Weights of a small audio frame classifier.
Model: 4.8M parameters, norm rmsnorm, activation star_relu, width 256.
Training: muon at rate 0.018, 13400 steps, batches of 256, held-out accuracy 99%.
Data: trained on single English command words and digits, spoken by a formant synthesiser in many voices, 78125 training examples, 43.9 epochs.
Rows from block 2 of a small audio frame classifier, named by matrix and row number. Rows with one number belong to one neuron. Each number is 128 + 32 x the weight over its row's rms, rounded and kept within 0 to 255. All counts start at 0. Numbers have three digits each.
After each neuron's rows are labels from the 100 clips, of 14848, where the neuron reaches its highest value: "responds to" is what is common among them. Only what is clearly more common there than usual is listed. The data: single English command words and digits, spoken by a formant synthesiser in many voices.
# fc1: MLP up (model.blocks.2.mlp.fc1.weight, 1024x256), inputs 86-171
# fc2: MLP down (model.blocks.2.mlp.fc2.weight, 256x1024, transposed), outputs 86-171

fc1.272:111096106156075163130114093164137163167084120128109168143089162136112112127154129137113147136138058131145147107153137090153149082107118125126123130169126121142131153154167089142181131131164176125122099110100152158073133129119130139083138143175190171107121153
fc2.272:165142126178165177176085096125144111071127130127124170151140128102112129203146160083165172086140125166158127173106123093144200130119115121076076104129130188098181142077123142130124169037096063106134187117176117180150117101129114106126181160095194160145137147
responds to: /ɑ/; /s/; word: stop; word: start

fc1.38:168108139137121148087148079056157131095122092128129153092079098159136195116100094141172127102127118133104157152137109129072179116081127098115138111154120091105107165097176100134090107160184167119114081041152155110180174116077167136137160117170128123151140125
fc2.38:109188114122120113143100168195104118159127163140066152154119134152084106126161116107105116149076093145130108104125144140192093161136098109137123106134123165168102134109147180166145139145099138150100099171134132102129133121176109146163106106126123090208144194
responds to: rumble; /ʊ/; /ʃ/; word: push

fc1.15:100056058127165168091187126149128142085133039096110109085090151132134075129136091156062135166150131149149103132128120107077099132152127102125209102163142131118133150158089152127121105174128146155141109092135119149187131086145196133171138099153077119067134078
fc2.15:130152105146109078130144166142129110127123141102194107106104098110098219117173148150148130156099146102124081114137085171127141108108095144073118134152129031158130101148110070149141146081106119167041149154117077102079106179133106185113093120081137101155087169
responds to: /s/; /t/; /ɑ/; word: stop

fc1.233:078102108110167113131101109154160147093133155176147147140147088137148148133203135105114068097170110138117109156132191142170122132096116109140127118231168155102173103149145138098146100160097118076067132119131103167127097054095175118143126111095166117054169087
fc2.233:120096117174052129110141132117112117145156201092074098148124116071103145116069106153093128148128140159118092148141133171113080132168128160160138137066106084198076096117113093149111132158114165181112043100151127114136094133143120121204147113106164083198151157
responds to: /s/; /ɑ/; /t/; word: stop

fc1.303:165155163163117133097143154115129107129163205104127096140089137152130142157109139196201120088084180100184169095114063070111135118129076161140124119170130140066152176147123194128124130135134082137142166074055134128112116108150190148148101088204101103141128131
fc2.303:103117128151163181131160147123152106196121146128167130103102169126097124116174149052125117175153126170099103110136113143091160131101142104141148149085151119177135130114186128136150115128158130126165154137195119114135097190138086132107156161039169103177111106
responds to: /ɹ/; /ɔ/; /f/; word: four

fc1.671:154140106185162147106140096152105123171135190112189113097174135167141073135122127164145132104193216120141157159163143095138146163088115075131105117092180113126144096102182144151135188122083189102157189161116108089123172175102162112128161101111142147082103088
fc2.671:142079144140140152128173162129112151120171207179115185093159124124088171061148111145205104081096106139143147176130130086175134147138156144136094164133075161161135173128205113083157144118127156137142138136129151135161095165122120090056122171097141199172112149
responds to: rumble; /ɹ/; /ɔ/

fc1.429:132137180147089171106068087108119088155111094112132161136095150159149104119160166168166108170124093109116106141188123125075097106120113118166154123114100125092122163165155139120123087063134146092134163142173169155115163080121121151118115132075067155199120127
fc2.429:127141136097173143136121163088107100168128118131111159168129159062110157105100124065081206181167159156177125156132092140136124101095115209111105091153087096129175117133130141114131163167116172161147123085028145088182165129077109079098143130160113181075137156
responds to: voice: deep voice; /ɔ/; muffled (low-pass)

fc1.725:144180104120195155145143134082114128105122069110124114101160157109089131174106104099060117195166166087149143065182145051136194133148125134144123163101143094190122099096084109136118084161199161177088131112140143129158065151101164166131168136152174111120159082
fc2.725:166117109202074098087156154114144109048179117138132134135107156138183121173174158117106114181154167118100110130119125108154121153163120095070195150108126093094169128130139190100172180105091098094107145135117090123123214073155181178176125153157156153106143098
responds to: /ɑ/; /ə/; /ɹ/; /m/

fc1.420:123131097141131126148185128089122145094104122122085139073106114073151168172100145080183178145162074141053138161155138104115170084154128135120155161162110111171134120134104073061148087104148118216154136147131103033093179125165145145187199065100124194113110152
fc2.420:111139190153093169177143132149140109129149107152109136115126102096159108081137159113093165098169152104156153130158168095085128095150064137049123168107124133129141062171065124168082196111097125165053123091168138129087116098065169110093153102123186156094150102
responds to: voice: child-like voice; /ɑ/; mains hum; /ɹ/

fc1.369:094137060146121161108091117148093145133127118125167141117175156142098171087036125094131114106152075160132120143086152143159130077103153085117135137143168083110133092120122139121148138113108074205128062158174110087143129136135181111128193128104110095159109125
fc2.369:096139159099167114170153152129116141130173153178063076151093143106134095122137101132160074169105132086171137122107109156120107160144132171127104116117063109115139100138142163146114134118159196113136193112175147115122135054117123067078125128096111197129140121
responds to: voice: child-like voice; /oʊ/; thin (high-pass); /aʊ/

fc1.255:126099076177134097133171098137141160111189121118171155137081141148166110159191167138083127172135171156137111184099100155120151148112144115089133126112147152088104181095135093171145134152130184173087141112151179162207085176186130187123134139126155100090079154
fc2.255:122120090109126091147127168139151127118126150190119117102163128153099131081148140157066148101145155152098142092110089148148157091162137129083102115150165137132144093157121104077149135103117203115073161083196144156109171151126136153170097004057131157154174153
responds to: rumble; muffled (low-pass); mains hum

fc1.390:128084147149121133075110100108154084153136136102115147164136106110115109142103129147110166127120102094061118150126105099144116126105100151176100097119105147117164109135141161131119201130160170107132133142141164155145205091165159150167142183124149166195114143
fc2.390:126100122084099084120170107152164122095090126156118103140174144118117073106149150094126118140166085116123157110130117189109154134112118160119131147170147131099124171134153133145140074111126099090188125068106177144152120143187079156092077168114072111089155225
responds to: reverberation; /s/

fc1.438:082139126140143135160105072114153170187152126146093191126168176139195106094137118094153154179109150146139116167153107112108152110126120173137091093112127126139162123135104121123163156107093097167135125100095131147151115110176188134130110144128092097107127168
fc2.438:136108081137132172095183083042176111118169139160169049110113143123079115103145177160128109123099127140068167141147154093116132107102173205146147148151116144139130142169094124171106123089174136135097159148156151143050143142089156141117163103173112137121092170
responds to: /ɑ/; /t/; /ɹ/; thin (high-pass)

fc1.295:123090118186143113127100160146161158147125127097097117177137129137155171155154148152114117054140136192121124130134125134129111148108169127164130106118143098155146118127049079168145184180100131121093110170090139143149064179106100114103111119116094064083160124
fc2.295:143103128088085125176142121096132062117081120121128116115191169058149147123071135112152153103137151084116104135110179151086123121165165132108095055165130173134076135097124137067163052076142095221121063130173130188174078139127119145111103133111137083095121117
responds to: reverberation; /i/

fc1.534:112113089167154102055124075135083096114091126139115118145165133142114110090172165107172160120091094111092121147157196122133161160168133125122134099157156154133081064110161063119098168105153071166094111099137157162171109146115113123114135114112121120088096180
fc2.534:068176110176057130141178164118223161099144165125133102144195115082114128138164073116057096169144125171133104195181165085149145166129124085214127126096128176112126159126093173147100129118129130112123153152081114159136166165141137147142119107098163126157146138
responds to: reverberation

fc1.162:128155154117158164165126104117202085170171092141104117146174127155174075065115086056173162129130097126144127133126074103127069134114125118099149150143102143195151133105114175113117119119113140103102154053145137164155118108102157108089063146119090094141119125
fc2.162:141155159135075111099052140097078168098110149109140126089086136122109105110098131198157103131130083096115142095102075069110133120122092170130078142127171137122110108098122120093174166138155130110218097149117179145101190126101111154141161144123147138129136133
responds to: voice: deep voice; /u/; /v/; /j/

fc1.64:123081098201095141156153132087170127209150193121106084155116149147146208111155146164172132129121083114172117099080125164087123127140126194166089132117108106112101180090144160134133139140171096152165191106131140160164117100147116089177095108152111103168149169
fc2.64:133151094105143137096165104141159094162174199110172093166052202114116143144134148085092062140119202148136146139136105124100101187090119150079153090138084061116091120091159102150160153123115173171166125075116130106139080144194147103114147105155134118164124089
responds to: /ɹ/; voice: deep voice; /ɪ/; /i/

fc1.684:174141150156139169187076153145086143094066102129126070181172109113198140197132144111139086102124151132114107081089126153063078123134110137123143151125142118218151139124113097134060110147135115125124114156112135115064050167136165108130154121072158153065097157
fc2.684:160109156096114139127157091125150121157129087117128126100154145116135117136145139152129170148155098128146134135232154102097163156101152096126099178117164210052060089086115161122160145045135155097127169123140113126208129141121112131146092117171109126102146103
responds to: reverberation; pink noise; /ɝ/; /k/

fc1.690:173117149179119106163145112154197168122120140118085096121055112117140159153112221143178105151175105132148105140138089101119174104146131135081083145151127125110086141071145107164126088143191161128088064064101113151177087173136152148119155154147168078163146161
fc2.690:082136108175108139124114177120105121177172139143098135122129143128124162103103105060046150132105100128135125098077110130156126141121112096123163126053145160132094153140103101075189071134135116120127188156162130111144150123160135097167120115146151122179118091
responds to: voice: child-like voice; pink noise; /ɛ/; rumble

fc1.747:169103188137158137104131147157139155138076074093126115174152201126124177151084128168128127162154116121144118110134162103141179148158164137139088101081081154122165113211087132136115111109130108137128148177061148096107111133107121138105139076103105100132180166
fc2.747:064120133093110119110137132127124148145113172118133085119135202160135205149153158099176086092150123161180156106158128121109100075123174101075156130099142121118160095126173175167129104145158103133148052115143161112106114092200175111117168130172099117184093164
responds to: voice: child-like voice; /t/; /ɹ/; /i/

fc1.250:142077098141153121157140093069137116125165134096164086113090055104103133104105139153125096091153097104134163093094165184175112084064136112148084117205078085181104108148175144119130159196033108079119118149135106092133126133088175114175082118142073147132130101
fc2.250:090146151115022149189161127134058142128102159223163114171145084170143169068098165179090116141145100153087099136139099111098149124141076129155139136120146100147162121096147143132136116122129106177130098119066152074142154134144120156163175154107129149139110151
responds to: rumble; /p/; /eɪ/; word: play

fc1.11:095140125072128135163149118080073166099156091094139155113103089137127134127142173120098192133156102131129109167137116131130076117090125075155145175170109119167119198143171149116165137088161139160136095126132128117158104123101161117151140159085128159164149128
fc2.11:105091182189141079078069083155138107153124116175116128139105097105157079128085091154145092141120148040113130128141129146196160120148070136179080130143098088166143064138102128160089180146107182090129139153113166119139166132176147134095159121189169113098121157
responds to: rumble; /j/

fc1.386:134088118116170190071134088112155148151195164144150144107091124139157138053037068165155179123126137145156091110135162130116108078115138113100115074141139115178126113103149175166115127209137134148141128122119072099130095107128059165130148152125182079156149113
fc2.386:155175163096131089156163111120136068059091128158136118112176088116094149134199132122073082111088133101079152150091128168133174187112146115150139142110159107089098180182130135151132175155114127142144112148132127145161126150147125072083088130167117179118154126
responds to: /ɑ/; voice: child-like voice; pink noise; /m/

fc1.590:098102109137160070088087120168125158105117074182119136125113110094129132164095117112061117122143104133135038164142086094160111144119141138134116110098125094173171101147166125097087133126180153103083078175065076110123084144124102183110164110019105237099112096
fc2.590:120163167101150123128122186110159121152123182087107120116146141093138160161125198110118114157098154160157165143146162126069127113084130118017171151188177125122156144137124094140120168101116103112154135186163150086119112103148145077078162134176154062109185101
responds to: voice: child-like voice; /aɪ/; clipping; /v/

fc1.144:084173135161141082104112133095200130126161111100168090140089082161100120120104106119131147092109117149136146126055121150116104151143148111115172185154145118176110163117120114185153111163126100155161170078142097101193110125188221119171152163140111114148181132
fc2.144:154093134149116128145127122160087086124145138130073125111071146131121171155191159114150100165166081118126166153143061089142142126116140150135152090139167114106127121158123111087097134120164174179119086069113105167141107177128111166102109149160221146184097135
responds to: /s/; /ɪ/; mains hum; /ɹ/

fc1.533:096132152107094164101150128162136154138128133146125146077178153110119155095139151146082175090117150127168114085140128128068157099137070055150115111145148086113149104072111199104137152191122177089177124098113060120118149084103071070101191154179182101123183107
fc2.533:098128180097187128137132127106144087092133208146144139127118127108125113113154055127148098071124164056123151143098082158146121186082206194097140131117094143150160171145122098207132143139148144130179130159164164133185153142104108163153077113118135190153102119
responds to: reverberation; pink noise; /ɑ/; /ɔ/

fc1.613:135091120143072146138115096170090184172097122129180137088165142088136159131119059100163141098183099125128182172144192165157186140090142125128149129140147125134128151106160128115170069189143196170155164085152111160130109128175182147197127143149133128162165106
fc2.613:142159101139102099110152115096084136069191183140130124120145150169121172193165172104157132100150181136129141119100107095120136155182131063129101129107063119146170112103131133120134123121123094098098144146055093128167209156144153128083147130139162149076142117
responds to: /ɑ/; whispered; rumble; thin (high-pass)

fc1.510:123116077178109101137158125150138132115121100110144170193146064214138132131144126145150159134102077156141111147106143096127097148144141175178148110159169187067122099077142089121171095080116097133100105118173135125085105108137141132127119135140118110101144115
fc2.510:119043122118169144077171125144173146129182127211033145111088073125129148110163191149134080136112133180129139180056211117103132125140159191173095078089147114112114125130072110160173148091127162139118169128135134089114153129151140133153117061195143155134155131
responds to: /s/; reverberation; /ɛ/

fc1.45:121173139144125161123149086163142138134110082132160175164123140187116109177073165126106169170131203116109124140102084186120115085135086160135071133134157102108177153130112116127098133091156117130070153154144138116112133115127151141130162135197089114076091180
fc2.45:079142126121105060134077079066138119033157137181072148106110147175139119125198093149115134094095113127201076056095102053148111205117147138145121146129125108185074120139153136069191180115135138171162163172121167121157113128145100078147089161136138126094127112
responds to: /ɹ/; word: forward; /ɔɪ/; word: point